config = dict(
    model='sound classifier',
    dataset='short pieces for a synthesised band: melody, chords, bass and drums',
    train_examples=26041,
    gain_aug_db=10,
    n_mels=40,
    hop_length=160,
    input='log_mel',
    spec_augment=False,
    win_length=512,
    targets=['key', 'tempo', 'melody instrument', 'drum pattern'],
    num_classes=[24, 10, 20, 12],
    arch='crnn',
    norm='batchnorm',
    activation='relu',
    depths=[1, 2, 1],
    kernel_size=3,
    stem='single',
    widths=[192, 240, 288],
    rnn_width=128,
    rnn='gru',
    bidirectional=True,
    rnn_residual=False,
    rnn_layers=5,
    loss='cross_entropy',
    optimizer='adam_atan2',
    lr=0.0019,
    beta1=0.9,
    beta2=0.95,
    l1_shrink=0.01,
    ema_decay=0.995,
    steps=4100,
    batch_size=512,
    epochs=80.6,
    lr_schedule='constant',
    warmup_steps=410,
    weight_decay=0.1,
)
Rows from block 3 of a small sound classifier, named by matrix and row number. Each number is 128 + 24 x the weight over its row's rms, rounded and kept within 0 to 255. All counts start at 0. Numbers have three digits each.
After each channel's rows are labels from the 100 clips, of 14848, where the channel reaches its highest value: "strongest on" is what is common among them. Only what is clearly more common there than usual is listed. The data: short pieces for a synthesised band: melody, chords, bass and drums. In brackets: how many of the 100.
# conv: width-3 conv, stride 2 (model.blocks.3.conv.weight, 288x240x3, each kernel summed), inputs 120-239

conv.127:125125060120142157128088139124149135174130122149147123098064106099138166118112124142149110090119120145151117165136156150150130126120135136148100089121114131140113151141152123117106133130114068133109154116148130114164085113073148129144118125149125116142116116129067144137107123107131150097182120131109146159115119158147147106122148135125142124153119100142105197
strongest on: plucked string-like (42); melody instrument: plucked string-like (41)

conv.256:117129113161127096126142138172116097121101095142089168109107152149130106143086123114154154134156116154132049149133105158159136111153154093080114118069122093100091107084135104107132121104110151110086164122128138135147126116084157160131157127118105141096090180140109143149158130183142135137132100172088109108140125126115130137151129133094155107122127120125119119
strongest on: trumpet-like (34); oboe-like (27)

conv.108:126133153140118160112140154149120127109150102093158127143127141138143109103121136119109163148119130085088077113140110023112132129150127066139131113133134131138185091130122124107167121112133114124035113122104128045111158165131061136110140135128123132107167132097119134130129120074147131086110069150124103150112133111129130141123146130121135133135113133134127149
strongest on: square lead (38); melody instrument: square lead (35)

conv.6:126108142166110129201160159098163150111153111123123142127095167133122104121098128153160125118135116118123134181115125154141094152128115106100140115083139083117072134130111151114082139130139137121121110173112138127151106151130147125121173138139070153127119144124107132132123120137104114166108082087110154101097114053100161149160085182083162134153146121150137081
strongest on: bell-like (46)

conv.27:124098130147141159125155130140119119113123102158112128137130143115126129089069008098157137111159082112130117140149165140212146118140109177134141124096103067115136120120144131131148136137139095146127138132147115171119083108145094167146134104131191127133104149156149129128108118141103124122135117107147163124130128143112139207133116120160121162128106103115116179
strongest on: clarinet-like (60); melody instrument: clarinet-like (56); square lead (39); melody instrument: square lead (34)

conv.177:123151119140095123123040116074134131131126163128122098106127141131116142126137157087098072093146116149117138108089126129138123115123121135180087152130183116094082114147118154130116137118099135111122188134138126117126132121129165076120138151094163085140139109051096119166119102113155113122185128119104125131144118130179111123103143117140138140139110126147164114
strongest on: sine tone (32)

conv.161:134023125142133134074155117135146133138123123115162114080091071090122151125127156108132158122052148189119128139146131145126129121072132124132086147150095152141134130128135106141148097112089153126135115120146115116127175130181121123138122138158122106129097119149137103146101132118104134136174150129145122151143119094119137119155124131139071133100151110116117130
strongest on: muffled (low-pass) (29); electric piano-like (28)

conv.32:134127135139161132103133144141135149082150135137127108151122140152201143214108157144128101112142120128130122108124176159147142145119157139165176134131149158118128120114130129141120074139130155119128139106095142117139130098112126126101142168109158146116125144139157138152126174140119141095148123081155117168193134130142133123097098125155151125124124115125126151
strongest on: rimshot (36)

conv.238:134040173122146112127100130143094115125123131122125150155182136152144136165140122109143136137125145169122169101097150135140131122107151129114111152128119138153152132118137176122125136113107152123120120121120136121163140107099123143152084139128138073088069137126137122118149123147061145137121145127138140131128148140108114127118147176188131106155072144100128175
strongest on: closed hi-hat (54)

conv.122:119139093118120144103158147123130137125117099106132128091082074133121117156141134140133108110154115131134115135121093148143122146137125137097143120115123152106129148132157127073138103118157186116148131128104134102157106137105140129096128110061092136147114110151124146123125162127157126153081118114119152117109122098139134122148122095116122079135182127147136129
strongest on: bell-like (47)

conv.24:135133121145136144118133124137147137137122120114121124117120095120110129133130134104128149126135144161141116158155131132170152122129131118121123100139145126076127100087065122154094132126104110114131115081151115122144099093081124152066158116112110129141115134128083110141140115159141144139135176123125131134175139125113101127146191093176108138121117115130106146
strongest on: oboe-like (56)

conv.216:116109136109093131111161120127125133117130117168165119110157117136139131132123167147113092134117102070089165110116125139107136116141144135131127138126139114180109115130180149086147124126138142155155124142142142150057166102157108124130143165112116142126101128142156148143133146109108118130121023113133127130123133123155147123129139110092141122106121147091131129
strongest on: sine tone (27)

conv.56:133122136120112144179138095097108058149127136140179128137095213114172128113184153128085131127144112160126152130130140124110143118122149148131200119144142116153097141123126129179141140142098131124127120109144145126148116116106118138153073122144125079139126111140103149099107105125107138114128161140131142123127168141134126115106141125151136108145118140110090154
strongest on: oboe-like (26)

conv.262:109097130142111066092050126147117162137135152138073113150119134157138168135136112098117131137123108102159097092081118106095168156122110124169147137122129113132094133118132130135150129138124131149141077150100126117092134108126114099132122171117116142128129151053118112146126117069157152131147109119110117151124100093166126124126127117111132128158134129137145165
strongest on: bowed string-like (35)

conv.243:146165118079173165108122136115111078145097145122129118110142088096146122107141110092102101093159119174134110150125088144126118109136112145139086116143133123125130126137151058123136132158105118142184094089130117128150149136135145076132127129120148112097093123127101108097104129121110128116122134115127161158124150128173106150126146122138118109122127111089117137
strongest on: shaker (41); tempo: 150 to 160 bpm (28)

conv.3:118129146111152134111141103140119129149157101085127088135101144126137124077135144100119046130114144115105128114129129143115123140125108073079131134123109056079170130133092126125122161146151109114071107131123125123180130139096135087103127125095133131151106140162103083134112163129107138101121128119143157146098135063163148139158131114089103099133107106133122112
strongest on: bell-like (28)

conv.20:127134128148184086157039126055130140134144110110135128130132136159126138131128135188113069129152123119136193106108105123135111143135117147111130152125139166109115132121087135136123137123118134155115139131084129115171130130111164043115084124197124136134121131108150159143117150127092089126158140137124130156047160147168136126101141102171139127134139134133109117
strongest on: organ-like (56); melody instrument: organ-like (54); vibraphone-like (29); melody instrument: vibraphone-like (25)

conv.107:093146107175121132131157144084102136127148138108107120104112110123099144125155174198129177134134119129153189108135130154123126139133118125152101160137121130137120234130136132139119158135083144140107106114145105161202113137097132110135131101183134084136123103167129146110128111126149105100170120136170144133138149119168113172115140119128126144165174144145132145
strongest on: organ-like (79); melody instrument: organ-like (76)

conv.245:160131133116127175144117128128134119131125119114121126122127120100133114122145166134038094113121125119121129135126159100117128125113123026219131124078107096139163136163108135130074153121151122132124136144141120102128129142139122091138123143124111149123138130080159136139102086126144178124133130114111149123140133151116112118145170171113200167126130129140129100
strongest on: key: F minor (29)

conv.223:234160128136144152149105123191137116121113134146135132099133125131114129094144147097143186141107165153091115127142116162134118140135134127142106130114103111142139096124050130112097152162110089123112113122107062134123137157133081134150113127097103124124187143155129121123133122129138123168161121159106128126109111117105132137117135118107151181101136117145127137
strongest on: bowed string-like (37); melody instrument: bowed string-like (34)

conv.185:130128129079177135131159111099143140141055119127074148135144115111137062127119113127159106137177153068153099151131133117155124118143151142097146151101150138126136113109149154164109137118139134137171121134127148140146115181132130125119129122131141154134111082107142137140112147118131196137114176127109145102120118126125124128133123097090087105106135151132135143
strongest on: plucked string-like (26)

conv.19:093154121137112095166100161140160122123125117140107129109130154137136150146117092104111158138129103119101126128138108121136095120136129181124105111142149121152142120141101088151158153124110137144138146148116082144083094152219133115143125066140124126153157105120119147092126126126105093117133148118159133101141104126087133136118128135121133148151126100119131139
strongest on: kick (98); drums (98); shaker (56)

conv.55:143134126129144159069111140132163107112127139147146118115145112101121156128138140139133131131129133112102129095171160099153154121107129103136058096140117150247144118156152087160114123123116115166117105111157117113147121149187115130150126137154135125142140135117120149118124053113149092103168139114134115145148130097122154114079125118135102148098125138134142128
strongest on: closed hi-hat (59); melody instrument: horn-like (31)

conv.287:128157088133193058101127099110151139137142094170146152145125140134104126136106104107101083114120110126141155138151083163141122142147107169071137125139145143146142123076067137129145150134123120091130150137155132144116122119130085130116110190081143130126155133057122098129141172105130124106124170148136113094088130096189104121089136100089125118149157126128113141
strongest on: vibraphone-like (39); melody instrument: vibraphone-like (32); key: G minor (28); key: G major (25)

conv.37:140113159162158165144092185147131141125111125120128106108145124143126112102109124116166145136150165100144116133113150112171136105101096111163141125125144130089129082116133115167077106140118172119128145136126152122131085113119100187071143102164111134099107141104129136156136120137123150142129113120115139141128120133115130130139148134134127130127119134160157146
strongest on: plucked string-like (28)

conv.283:094110104113135172112148158097135118147087121118129105093095121118118115125121188117135117163065113125114132159141149126132126101151092103151118110122124128097114122111136132123118117089166133109103154092143147131123054113107083071143099108118097131120138100135094141132118152135124129141157116144178114108146117166108114174147136144154144146140144160117145156
strongest on: clap (35); flute-like (29)

conv.2:115136073142146095108121194080159127126116099151159136145122142117118133098053133127133159125133108140118112132127120107112109111137142101131111124144115102129090143105096123134112130105138165115127128128114123157124122122147128129105089126161115127162116100127167116107143148163114099163149141118123089138077106168124124139085131099118131103065136109157134097
strongest on: melody instrument: bowed string-like (25)

conv.236:112091147130103135122089071093147119125190148146090099119117100092120115089137131125158110106119104151085085184134119107118149131133112118130118091141084098124142141145108133111113103095142117087150144125112130129146144139116104115142171133115086133126114114074099116141128107163133122189137078132102129119155144114093108094111137141150147154131098121132079067
strongest on: bell-like (25)

conv.179:131115122113192126112089083132118123154105122163147117119143119087123110128124121117085106076122135145116142127116110117130166108167095143152127122143109167044141140121140113115114111146148143128140150144157144138154139106168143104089133134114123118139125128126143125141131146150155119128102112084139112128098148130123098144133182111132126074114122123147145153
strongest on: trumpet-like (30)

conv.165:126148152125104205149114075134158122138115109156114104138134131116120218065135128116127106110134095113139083124128148131143152116156120145162133131103152111130143107121085128162076146118124099137131123127118111136168108186095128096094122096135066122141132138130080092140112122129145131137176118081129107169146129124105123112170139124197142150111100123144169100
strongest on: saxophone-like (25)

conv.95:122131116120102120142135164183115115136121136126139110136126115124129156149094127120123182143115129120091101118119065144153146125118146110131143170110114117139101111152188126131166119084137145145144115150124134156054142120138150149101144162118109161123137138131123105142172136109117192124160110113124120178170092138185150133177096095086106134119106129129160105
strongest on: key: A minor (27)

conv.186:114130125128103125120124085185130129093178129152063127131141091111114142174158107135149116158153095129137135146099160172130148129114097135175117125127125092122130120113144160140137138109103116146167140130109146178106141115207128133148153143127123139093113131185136074116131147159135175130168152150138157145113114125133146148126108133134100139149127109092094149
strongest on: melody instrument: bowed string-like (28)

conv.49:103137105112110082124122102089125118116160134126086144093118097148115140147132122140136075147198130138121146120121177125148100118134173133124129136134129127123148151131124146108133156122122156117162138133126141106126136125185128118123124116112129098110148104178139152150136082152112117125103140180133095138158071099133141156082123153154147143149145102057092144
strongest on: muffled (low-pass) (30)

conv.26:129133133184073127117169116113095134187135113125146131147135134118110119118118061120134125123135111113129128148143105077118134126101126163135119145165128200140104201136174122087135113144141126122119122090120138052139106102103105153111130144116117113116156119127133119102131129125117072139097076122119115123105152177138108125127131148171111139108117147121110159
strongest on: organ-like (46); melody instrument: organ-like (43)

conv.21:121146128078134142111129124125132092091129098136111143164151122120183145125135149086134165108146094130144124082119137123171170106130135159153147092135140136140144089125142131122139103138101107122155134142113115125145136128137132145117130111111160092145121102111138087096139125139147109133136104076166156151135160156146095115109102138152137119138073137079139125
strongest on: bass guitar-like (54); tempo: 90 to 100 bpm (26); tempo: 80 to 90 bpm (25)

conv.77:139075090075141132128143141141110117117106093164122135172152178078159134113104147162123154103134116136114098127118106123141133115119133124110139082144117134158157128125150140106140152144123090157120105105080148123121114152151135173128122103110154079154104104147145144103171162130107115132122135118135108157117161110092121112148124144128120082150098127146107131
strongest on: bass guitar-like (46)

conv.141:125154132138116114129137131147161139140109135173117169071104105120058085146148154145146136135148140133126130114135144122128093149144151125117125114143117125146109104145140071102104138104142134141120127070146129164114135144124119134157136128136156152125174144150122128127116105146089132138175114096129102103131116100119158150129157099116151110093154126163103142
strongest on: closed hi-hat (56)

conv.120:124153108086134135136124152105149134127109139125166111133162113118120118090145186122110137131106161155113140137123131154134095126158113143135129102147157120124117103125141148113107137147132134125118126154151069168134129118107183084111097075141117131133119077086131132140128130156119126101109160091132151135118124138107133131141149046129129119088134146135136136
strongest on: key: G# minor (26)

conv.44:151124118137118108137073116095132137093094129139094085127136128144126100143120099129069132140157136083157107149134165120177111134119127094150136141060151108151139110122081133137093169120111104136154113130118125178136116122121143185137118131127141122131115130103165124117133115142130130137147108136118104123142145119148139088067133137149133136147151117116117107
strongest on: square lead (35); melody instrument: square lead (31)

conv.7:040153130143139127138103071119119133141158134096062093121119130125142139061109129134194069071132175139107134143145073157130125115142143061127126133068111108084104101141107112128134122112123121112121123117106116109170104118034129142117137098157114137132118149137118146134133105155147142166099088135113144131137147124152124096191145108086127136105122107114095113
strongest on: bell-like (45)

conv.212:122126182063162151083160115127133160113119115122133156122123090125137099120140132115123123113160148152111154121101119129126114127090126156069131134128123118130182138140136121131129111111118121112137104141117139094124107144131114139120116121100121084134123107105097126122095102132129204126144175119145135116144120069132132144135136098128077060118157124114139120
strongest on: clarinet-like (28); key: C minor (27); key: C major (26); melody instrument: clarinet-like (25)

conv.171:133151081122150160133124142131160126132120074169177131134126139131119161083103104128118131083163121126114167133135118120187133106146141141133125145139146129150162121112075104128160130138130103126100086122115107121159132132121054140120049139150148127146144157107159113111116068132136115105124149132114114130101142131149118119113140090138112148111132114148133079
strongest on: bass guitar-like (44); clarinet-like (28); melody instrument: clarinet-like (26)

conv.34:148121072065152182118102114141151150137143106112141141146131131104132158153092149164158104077136150204134117176140129136138131125126125131130143110147097090130040124152099154162126118132112121136037141124141087107150115144113071111127130124141131136130087151202130138149110132143112119159124174117139126133083123140118113131137128126124127126136128120140120154
strongest on: plucked string-like (38); melody instrument: plucked string-like (28)

conv.282:151140112131075157095160120065126132134152107124149143131138129119131149127185122125111099098144112135172178128126132113123125144114118168055127159178147140121136194154172126145118123138153166123147145125139119102095150116146122138134130177122131122123117129125123128171122113131132123116132127121132153138123119103114102111160107098154087154076119120141161093
strongest on: key: B major (31); key: B minor (28)

conv.135:149122129131101123158135107191134142129118168070134080128127134096139125171131150198121124129127113069152165129091181144135103114093119101167151133132152136150137139166161144128106150130125118140109130136138127139126142095126157160128120097144141122082119112192156123097125085109112130094108114134157168131063112141100160111103127097137148139104171125101151135
strongest on: marimba-like (42); melody instrument: marimba-like (34)

conv.261:134109102131099089131125122108130120120128119153132121109092102138104092153142099126143146128167118139128125103128118124147138146130103142098080139114147094176121090094100133119130164162134082157152106112135152129129118127129122118166128163124144113072139162101139107139073134110130113055130128102091114123133106084131127098114104188101137098170105122087112072
strongest on: shaker (48)

conv.272:114153130111124188127128137115126147150113138108145129143127096134110138091134133172129130133110125124138121158162145129120074172105099155169132162118136144157120163119178154120130133108174171162121117107170092137129137157119123133094115098179127121133130075147055134146114110147143135141171122123171117104156133094115144104141113086145116171085140136144101129
strongest on: melody instrument: horn-like (30)

conv.10:141163096105084137149123142124165126123123166114137122119147144104131140139134121144128139169124136116119095118157155124115162107127140163137122105151153125215148087135127140136111173112091111162118131134133103149104177191147141104136130142115107117166133092108089128170088104086159132079136173140116121127149142115095119107072146141130127129116061173133128112
strongest on: horn-like (50); melody instrument: horn-like (40); sine tone (28)

conv.119:119137142151136091164115074129124120169127154130131129135138155110117129135129086124120105143105133088134131180113109191130112115120125147109117132118123103129092114112107125118121156149113077116136106135101114137148124095084115135132135130209128136135140127136106097123138121072140191153076134137110128088182145125125134130174120156123159124127120153099096112
strongest on: bell-like (33)

conv.286:091094097126125105149164125140166127112102104131097123124120146134095156122125091163158134132198108023130133112115149147140113106100144122135128134073120097171113114120131128130118171153133136139125151102087151160117132129175127138056146118182142121127072138152131091094142127126099088141164098159129114121117110102120124129135136130144127138167134128139154083
strongest on: melody instrument: bowed string-like (28)

conv.230:111157133137130149132121112114126092109127106136108130175161130120183119126145127139118109084123123130161132137104103098122160114146117120112163143101159152115129125123156150115162112096113088109154098144150135139156132110125123119125128135150118116124133165145124125140124132132123087108147103113169145160126160151101128119156132106107146068123122136123124121
strongest on: muffled (low-pass) (31)

conv.137:118000116112118141131121137152103114111126136177135127121138163106128153121118143122086121119118118135108121106127112139129155146121159152146112131156078142134121141146166085111149151123146161152125138126125153141117149070123098134115136150141134134127106161139172116123151123117065133126124122145136140138129181122116145147131130156108137134126147106125166130
strongest on: bass guitar-like (52)

conv.211:158120118110170094097136112088060140120168124168136144108113132056178141131157115088108102116140141127123116161130078128084152162142128144109132098163112127138140093085100122099129160159106118119141096106129143126150092120157134165121149107072125111174116108139128118119140117123100143102113125193145144127141148146089167128120149094110132138112137138120088112
strongest on: bass guitar-like (66)

conv.175:156086168148116176126132116132125096099168134143131095128167132126146146144127111091133164120133123124136161123128140158116130126113127126146165178085091112170124149093171125134146145165153122124109141127121100141143162130140122166114115144153133143131126120163141082122161122151107128137157109127143158165096167140105138121134159135163126125150127088135101133
strongest on: tempo: 70 to 80 bpm (25)

conv.63:152154132119121129143181156129113080130115148132105117141177118109158115110106107136122126131147137131122148146119105098114125092115107118128061087122111120113171145165141113138144169147107139127143091108148154085127196140172128108152110133145098116093102144143127136104155106124095128095073119131141127166148176185131106125129152123134132125148075101126120143
strongest on: closed hi-hat (48)

conv.182:043122142143106128118124126126133120119115125162134135167144126126136090116146149130100097164151091140109112151129097086094111147133118144126101141167132116141156133096120095138155177149097152124138094090143139123114133144194116122109113125101122109142124154127144141113125118118107092148095182176101117115135123106112101147130155139136166147161141095127092122
strongest on: snare (71)

conv.133:064144179111088176152116085148139138136112096113132130137166130130112127122111135074151128118127103136112114094129120124101106126121118123124133148173111130168126135087140123080137133111146196130107134142123125126110156150163116083078151089126124126139124144186146102125159099116134092173115111090140100106128085093111142142125101144142106136137134129126195098
strongest on: electric piano-like (40); melody instrument: electric piano-like (32)

conv.121:118107150161134126134154165136112149139146134134143139131113146150121126131089076109123152165159119123117061124127109095134109129119131126128165132084121128099110131160146133120171107120129109111102122133119149087124158140053108194125147135168146142142134132091137117123145121105115127112104086181138124129123177124110145137159121128101117144129159133138092156
strongest on: closed hi-hat (54); tempo: 80 to 90 bpm (26)

conv.200:166125140128152184102146121128108123137157129134129150105146125123135130121127150117158130092113152134108122142122120115136163115138141163103132115159081191117187114138110129104132135128126153097122108132084135104120099137084099148103129125131121141143129151107117168127140140126157202146136147124089128109148126075116153116153115115189100115097131116143146144
strongest on: oboe-like (26)

conv.254:103131125094114137130109142140090066100131096148132132138132083121116125164148141102144123125130073099109119124158149107105173128142142125130117099134122146146104038147148095100119136063098117104165109126153092161094136142184138123129126131129113138129123139120137108096082128123110124120177130093135163125135174130111154097112143097108127145102152123114126108
strongest on: closed hi-hat (49); bowed string-like (38); melody instrument: bowed string-like (36)

conv.76:155117122160161116169124144154156092109105140153119115140135102137124056103106127150155141081105145127123132072141132085129150115092127054135114128118121162131133108124108130094120131119116135108118093106120181153175064122135140129127113091137125063078089168117159129075120092121114103144119118121125134094117101114127108129127157125114132131095106130118103118
strongest on: bowed string-like (33)

conv.213:092153124129166141096077131114148171154127126129165123050112142139125129143134099140122113112154141135132142172120096170134100124094127139085127090131109162114119145092106116148143123125119115153108122111118091107138090116126123132115153092107122152159142120150099147151097155169122143113121162137133114152132167128129160127145086101124113110117129102152122138
strongest on: tempo: 150 to 160 bpm (31)

conv.42:135137119112177124111138117128145123152097118135121091133128112089126036165143076093151140135173090000147109130137155106152149117139148110134137134118133137118128142089143139141113121106108111138134137123124138161146158131118107144119127131076126130121141079107138129132129143106146153130128169141115123115173152134147133138163180075120117128149121124147130125
strongest on: organ-like (38); melody instrument: organ-like (33)

conv.149:107123135095119138109112127145110130124152141113117116144145124133146100141113116126155115099120166138129120147142160114124106131112098162156138131118130125138136090148086115138118133159119145123084097131153109115121093112119118145143126105197160134138143132088145128143107108127128149133126148155145150125152169162115137130163192135156193132173126103108077184
strongest on: clarinet-like (30); square lead (28); key: F minor (26)

conv.66:185120115145139104122127157124108137097123145114211143134143127135129112116131118133113149125132148148131182116140177113120133096134133127150143140160140123151142116144147139127147132144120130131149151146119157120075131095114157163152086133102137161125116125121180130149134135210123117100122151102127150098146120135125130103056108162153141145079135120136088096
strongest on: square lead (40); key: E major (31)

conv.59:087129106114115135149106120125149137119145111119141071145125099115150113146141143117197095123122138140081151098112103129095111147120100105092136143163128137140084093141093104134134164136161157127091092106097134122142120123136119096090124127152101145134117201176153130128144106080132141180113155119137183117128064101114097119132060121128127158133142106105144107
strongest on: drums (97); snare (71); closed hi-hat (53)

conv.22:168186154165127125121140170164122123123155126100190141103140119153143123136048098133139143121130113098094158152129129104121128091137119123120114091144138130135106119114133116105164124146085164130049118096128119129127124122191094125121139148150139096111134152152118120139141108124127097138118130140127120108074063108132137123161151126112149163124108111145128144
strongest on: bowed string-like (58); melody instrument: bowed string-like (56)

conv.157:125089158100143124150117134126149127101107100114150148162151077189111155161152127148116155094098121166108176123139147125101152121134133128138111139166136122158145139171103136112164162097095183109122136124119097102093142165187108136133105131136124066110065118114138147114136139134094126166143142123127115139131093137096143081129140124160120137172125082111129125
strongest on: bass guitar-like (49); melody instrument: bowed string-like (28)

conv.163:205085113136140130136149148149119115131143102107119116150117129119124109121111139111125138151148102118157116103147118103122150135066114108135141153109146103091096106077115131146132123123139131077130126177175151098131106143151085133135146176064160074125129116159167116135125130114111128121128145111145129127080098164173122137144126116103135104154136133091131117
strongest on: rimshot (52); vibraphone-like (35); melody instrument: vibraphone-like (33); drum pattern: march (26)

conv.279:117096107125147110150169157132130128109124150171140116132097160123131127171091119117110129144089136140130155158106125147138098123084119161115135121130121132144152121144078136123135182112120111125121139102130077160134078128143096152138090092119146137156100122125077123114145135144113143147142141146162174141132145122078118095113134144161102122146162143140111166
strongest on: square lead (47); melody instrument: square lead (46)

conv.102:088125132153147065154146134140110121111132133093130137144148170119137131135118159112113135148136090129162117128106154141125103125112134098121128117137163131175092099119129126129109069109118146124135112141128107112117156109179155159144170111115080167172155077139119140143143120155151122117138113139104071139112177148117133118171127134107127084161129161106111087
strongest on: tempo: 160 to 170 bpm (25)

conv.181:160131128132104117122148124127124134118137098136115153111116124112140181099134169243112118144128136149118107161110120142114140132142156149084127125166119128103165130163145142123140100135134130105118156170151132115137146133118133138105162113132116142123122117135102144129104171148125130136090086127101129119095095120133142115134080151124129118108129124138127127
strongest on: square lead (46); melody instrument: square lead (43)

conv.67:134124127170112127104166131130080135119099126118184112131103099146118118164132127098126167121200102108128172110140092134166144122108139099140136165105129095154078119108142117115147118131104110104178156112141132167127153125109095108136124145161157113130128159128133156152115122146143129142149043135132135098172137146168098150150167155129126127140155102118130173
strongest on: clarinet-like (35); trumpet-like (25)

conv.201:150124163135069109098106113196117125123170136133112127128124139113128138119181118124145080159168135095103132122158130116131141122112124138069129116129134098139208142145134141087175118138128102141141121124117170057092140108150109111118140116129155126127129147192135113140127121148144129129105073159135125134130105110133134125111105087133097135131112114124054151
strongest on: melody instrument: bowed string-like (29)

conv.113:108088152125133136130133170176133138129133138136112125121113173125126125140142084107139145121117143144105119121109129130166097093103118153117121093133166127141133104117129078149119070111093107159127121137113128085150104120148128131167164105169129122173138133129095116120092089158109166085136156110160124110111132119107154157147112124159087124105148192126167112
strongest on: drums (97); snare (79)

conv.239:173118115095125135143142175120153128108112103134139117109134080133138137105094107122099139131106143150111134147124130142134103119119103136114082108124108123078158133114139094166157126130164130173100125086135135074140136131126128129086108110118118136126123121081101111138177093141095171108120157123128146159144108131102124146126129124150101115098121090118156179
strongest on: snare (65); closed hi-hat (48)

conv.69:137109139126123146130120111131137134127119117095149148120121135125122185155130146122060110189110146148121096147131121111158124115096142125108065195136128150162119145164159096126152137085143108126112136139133115093124097128131129162089144179144154108130160097127068121122113130071127147126133119152133071157091146163155111167076114158141129099106132127116153167
strongest on: vibraphone-like (46); melody instrument: vibraphone-like (43); marimba-like (42); melody instrument: marimba-like (37)

conv.60:115138154147149164126051137180131125141082114097154133129127135089138123172202141154107184169079179160137135125110150101149156130136108097128128127158123161151161121118138124140104071127114131123079123137134114131177109100188137163103099123173129124137109104142135125145121111173120139137149170079155094135109125100104126133102109110169073146128161137135138136
strongest on: bowed string-like (33); melody instrument: bowed string-like (33)

conv.9:166119136131137091118154132110111089101145112117131115141108086113127153141123122150150131129131147119129149154138153143154100178115102163111236158137124147072149159095132125136143107137185105148111136098138165124157133124147131133099103122149126143140176127178149127118120123157137143096149136135123142109175082131153141165118108116138088139135135072088139112
strongest on: kick (99); drums (99); rimshot (80); drum pattern: march (31)

conv.208:067200110149119125148154123117081082131140166114100102115172134148157118097126100147102133132152101086153142146105116124146150117147155163126132101122129058202125136114121110144130155108121126163100107174165121165105158140173121137147122135096201102112121107099115113122131081107163113110129156119131126114135150127134111119102126126106142133129101174124141148
strongest on: marimba-like (26)

conv.84:129097095139133157129121161129161180133129118106155109039053117131087108114098121143171136114125123144170132097107136140144114139121097113139097139114123144143112122090112106104122136124118145097086118123116134129145132088119091122151127138117134138115110125180145124145095149134121090159143119125113134139128131113156123139135132121168144127129145139146145108
strongest on: plucked string-like (30); melody instrument: plucked string-like (29)

conv.228:113143097108109129142141117138183057148126097119111121131116157073104130127151131125109122121135144132177139170155116095090135128139139122118125128165141126109123149145152155155127145109125116108173131144177137141158113152140114137158134110140126142115132091102136118126117161126083108105090136125130188112128146141088051127184122115130127130166124123133163159
strongest on: trumpet-like (36); oboe-like (27)

conv.8:152120145108138135188139170102152131108071124124116129119133125146152126119114100155131152127149124119151138098084142161148100113129148162132133113131142144122133170110147158111128082117113140193137138128151169108104154132140147136118140056095163106106106093116094132144125080097150115064101114112131133155148155194115141184150123160124171123135116154103108126
strongest on: clipping (32); text has "clipped" (32)